python train.py --arch="tdnn" --model="sound classifier" --dataset="babble in 24 made-up languages, each with its own sounds, syllables and stress or tones, from a formant synthesiser" --train_examples=39062 --gain_aug_db=6 --time_shift_ms=100 --input="waveform_16khz" --targets=["voice"] --num_classes=4 --norm="batchnorm" --activation="leaky_relu" --channel_attention="se" --depths=[12] --kernel_size=3 --wave_channels=64 --wave_strides=[10, 4, 4] --widths=[384] --mixing="cutmix" --label_smoothing=0.2 --loss="cross_entropy" --init="lecun_normal" --optimizer="muon" --muon_scale="original" --lr=0.022 --momentum=0.85 --nesterov=true --orthogonalizer="newton_schulz_5" --adamw_lr_other_params=0.0022 --grad_clip=3.0 --cautious_weight_decay=true --steps=5200 --batch_size=256 --epochs=34.1 --lr_schedule="cosine" --final_lr_fraction=0.01 --warmup_steps=520 --weight_decay=0.02 --adamw_weight_decay_other_params=0.01
Rows from block 4, named by matrix and row number. Each number is 500 + 50 x the weight over its row's rms, rounded and kept within 0 to 999. All counts start at 0. Numbers have three digits each. After the name is the row's rms in percent of the matrix's.
# fc1: squeeze-excite reduce (model.blocks.4.att.fc1.weight, 48x384), inputs 231-307
fc1.0 102:520527465481525498524464441448367485560466518500492461512498408550467470483506492498404439502497394537498520499516512446422533576529552408554396517543438532531495432523441502579451454498482453475508429472456423511327477504483532565
fc1.1 107:543595612495486486448461529507472420424477489556452414485527432539503470411501412478423476503397446543456463519474517503379453370400445460476469483522481445463387452418475450539466502417547508523461553530452476425549483483460507445
fc1.2 103:498418539470448551498523502444432533468392466516472465556489453531432496434560454439476391506476531485469492419535530490478556470514493495455449421428509452439485432457477480453494498457389541389458338484489418432503423360535439489
fc1.3 092:476429472449525479353516424436506624423434456447509478457460503473475504491503547408439501448514441430502421474558439527472558451442503450516418511508434449494469398471522491458469467447502428424520425467550444486488464447465511546
fc1.4 105:517579422427531471479443474495508457430438525482531446505356492495487436548493507432387524494485445491455513470501497389478492477499498544439449434506426530549457532456450469531545478571524491486509310460504437523430436461492454482
fc1.5 073:558605513411458437652396454514496423434379438452454547488453561414569524483525483489496527501529454542522482482523447446600432546502421485585506414492571501510481488451551457484549436499520480509431378487518465513497518491510554470
fc1.6 076:372406442499532489422468483493508544508527461539467501453449492468564548515486552579470481470509494420519520527514499430516529470417477501471556495552389401523436382496468473491511440553411456508494577418559529440534428521552503457
fc1.7 091:509507482407508501416507546493525532440522499494527467591414550438395457516507565465409492522463489469402610532471514410479493469432565416452547480484489501560385507544370504623545538464527543467435471493430456514527475489475502464
fc1.8 068:405521456445550506486518349579491381439451515509480547446482497543502479385519524505412472423540523499510525606625493438482550328501511479493545526478524515475583438451413549511617512490500572522472496571472484603547384535545535426
fc1.9 088:434549557454474505411531488459486449489588538495506487554490556538447505499418538429497525447376365541484514508491558402527409446574494501493552393518553437521469523541441467476478536545538459451426445473417496516439454504515440491
fc1.10 091:517577494527541486432545567462436469479424528531450490379402436440470540558593528488490491431501526429618463481491415439492449470498485514508485428428503497490523437508450491485473476486414523534481562488419608455585506493404464443
fc1.11 127:487488494497470462470366435459407434514491433517459378458477467466558425475432462518468452448457461480510395474439483494442512467433464512510434446445432457462481451470501438490463494497462433418503393484430442439507491491475497472
fc1.12 113:455532435548497590450501451451480523473490518488510442507530489525523497510470481501426526513509432477498463473518486468421412478489485588534476354443469410367451405461504505461388516444506414583593497453467525506496489499432503509
fc1.13 126:453493483481516478355461514512454493441445428500482463449473399477521460347494416500452437459503430452512415429508451437433464428418506518462461446483485394506516496504460449411456504504527484373474484499476443432483455451421458497
fc1.14 084:462530591485445501466490532484508409501476474519496456492511456504469585467444434562502534482500538462444438475484496537528462403441462523452454440466502496459568471406544559406431510497387375537494505496442547525434514492587519496
fc1.15 077:484472552474498463540426475437474541468503619521525518481543426564430578552461432468489471455441458524518423443436434482487493542480499544509482541460476450594390459546511429499519507448613415516547507497412498463499520414440528496
fc1.16 098:542402477515433446469438487515461507485500468493464544429507493470509429467561491465502546503483411543491499432464449587535516597560423464500457513441537504464488582404463462472458481397402483544521430436360470469527496405461507486
fc1.17 095:504448465505395448529460480514541447501462400601507479413522414356535425469467489442571582386486425546500479488468505515514475462526478501501418483473537329494512491462502434334525474502443521374570517516515481526595436505543472535
fc1.18 078:544507445536498524455415375398508438579501543545550466489491459466483536394441431454544496428489539494441585436541493527481472536449539484474535525535482455488527500430392446496456597454519483513432416538491484492450536568567505504
fc1.19 073:519442535458487492439518479436607475406442483542560510535571381454471487481436561552431456645491512516462410538461406599509509408542434491541458466468443549471546497476513511500526515533557403500488474582496458492419501439478491519
fc1.20 087:451575452511476476439411524469501518508485527475502531499486542551444503497412543486534527498530509465411441473505484527528513439468519536543485529499468497440473494478459434453437511563596527518462442472470455480472473433486572498
fc1.21 141:434424418471444450511485476479480468538502528489464480474396442469484438498465485455457486422368439514452485492516449489423439507442427444440497441481479516419403448434453449464492421434476436464492516511498453469467496487458484478
fc1.22 111:483464469471479475487466430474433492549538479455504497494440431515515415533442505453524525430453491511485512551436457512436474437491429442399515420435503465521476480503538473442451492454529536474487515480453446468549489456466430380
fc1.23 092:461488517432557436461433534456562505533528489522491489605382544492446560492514530472404459504532442454500449447509497575556473455501527553524466500522463540483502521417484410493452527550437504483554479500570479578463534539449477490
fc1.24 078:628424534478476564501588511564501473447529493458425541537524525465585395573449417461550434438496448585616520513445518520410483494461516475532414418589506396428443502545483402552462480405597452478435510531473501404439513448480451445
fc1.25 089:519462536507474483478526426495565429501494547514501529400479493457510494552440591507460545474466434524532529572390437490582544575506492502576578385496425551495459472472498467472481421522543451476469399440481443452499413527494441432
fc1.26 077:527524441561394507367449561553451496488496484505484488566414438472488560515433497521503521452479393444503444472399482536491661450535560534515412440475451538528415511452441447548493424547570553439517434550533516494522528459443565488
fc1.27 080:495412536531523529519445516518521490467463548537505447574509531471490481485405479499443468527527556441515518466538565551399477412535444496460433545508533559436444512550506394468438402437538513432516407479447426480469537497476496510
fc1.28 125:388506501428506494476561489444496424463507482457459461494476496482446439511409443464435489465366504437411487443440497348388453449396460513419488491434424463488477486509415432476569493437454436488467500487431505504455463528438412398
fc1.29 085:508430592467406446511520446407533514564529473467526595462451455502409532445559528455459477502529476504450507523507408496488440506492497480536577469523513538493467505450493524469474583578444397514469602492490372537491545495530460544
fc1.30 118:506545450513468478478456393489432495438513460459512431448440519461452390470455416504507410501410439418504424504435504386487476438406441472432434503469481488458473443518475453499495485434422456500499532454443407425502437479454540448
fc1.31 128:458467501448513422464450445437473502486491444506471438466379435477461534554501474518451453457491407420425398475477444466498472456483548443510465404453482448472485440421492433459458511425432511516480485450464472471443499493556467467
fc1.32 089:435529515496456462461536442471443458437500482381452500513532418508522438489460461450518454438476510486508468443457565385549526465442503580490394470521435464479404479426416412482483446516540423464467502508471433519547493458570508475
fc1.33 108:393543478438468580468499548470443519308497513404509452468499496454448451592512481520471450499468491486474520502514428368502458483449374418438497500529527513449426493528377451443463479434509520489540462442492448514421533508462441461
fc1.34 093:544494477523486519449469470543444433480500556495466521383435497412536406512418486551426430474490494478500480488469496404492505492445430465493475475497539551444415486537577492504426508428355501487388466456484584387544506522461439490
fc1.35 125:476518419529553517481441403536533494479481487452394486435476520478469440471442463577526443402438470450581436464368422331487477501449472443501549499523559533488504513437430470453525504481438450497550422452410474469415485491447550432
fc1.36 096:529476482472478484536395473484463493556454480597450507490548456441487491642379462538537445399481516549508481381423458424389515520483543493507497483561514487503496469550499481445476466461598403493555500504475529478550511502464497446
fc1.37 076:473473439539452481501506464464468531394483500502468497461464452541454542495500473550464428360471504441447433441447533443547534494511471479505482573501501471566524506533439489551384502501413462541431467524467431566482476460492529505
fc1.38 092:533524479501423468431508493502580470421512430557435492503548481482500497388540397554548503476467536487459425480497449453485530396410547497477372501449460392492461505390506524468382502505454443402461467486387458477536493422459500481
fc1.39 138:483442411511488416387423422453480459429481380465418482476458427462524445372467432466499391447469508436470430408421469474507488476443524448506421500487451474441471450466468503468437444493491466403491492454461478409458476495447433462
fc1.40 119:474531489528466555439441518452557476493472453492436514497513461426456497420467486512552476466474484500440476485414470451496370477396435487538406503385502430517534486432504493467473478478596544471568459491511467467487469542567439545
fc1.41 094:533415487480454383473454434512456528478432475437479515461408442456490550523518443513507538526535500463453436483456459506501444459414497507466519477491489500433519461489471481416424457502493507472501459477515424548497485451499395397
fc1.42 131:499502402448505479466408456474468440454467463450449430438459478442447392466475472460462418468443372437369482512412503466483491468416499472429430492458427433517440441493447461472447486467402436453455540470452439439459460429435482426
fc1.43 130:459461454476522456472431452447434456532525561543476457362383406471479464571432493532477556486454490426509445469408490504449495514371432456483520512490402534505462449452493451529515456476420423498485485418412491404444440477536407448
fc1.44 089:376504423422520411539504548450418425458525522412488539458435509455413404588503481454520529453397452520356445450533588477503412470435511425406543477476474490509462586458416430525524475455507529509450576547508610499455500540496508500
fc1.45 075:411474464485450546462399426485533504507482546507473458458520553533483553517529540574512550525500502537483452525467511507555567534460439595487397501502461522518504559487493390547542504512409450469510449599499501491497462480550458513
fc1.46 085:460431553465556556515580470542522500413501501466492501472475420501562486463510415487417525505478437586416502584513506460548537475413432447523503389557456542557512465529496556524496474480464447561447548459459439473492577423479404426
fc1.47 090:528436472567445513590511409487551467444569461503466541479411502443455450518496539465478336475476507531545511428396485488506460500462496498502508481452485458493497481507462449453512562464431454485553478461508492505447495530524557377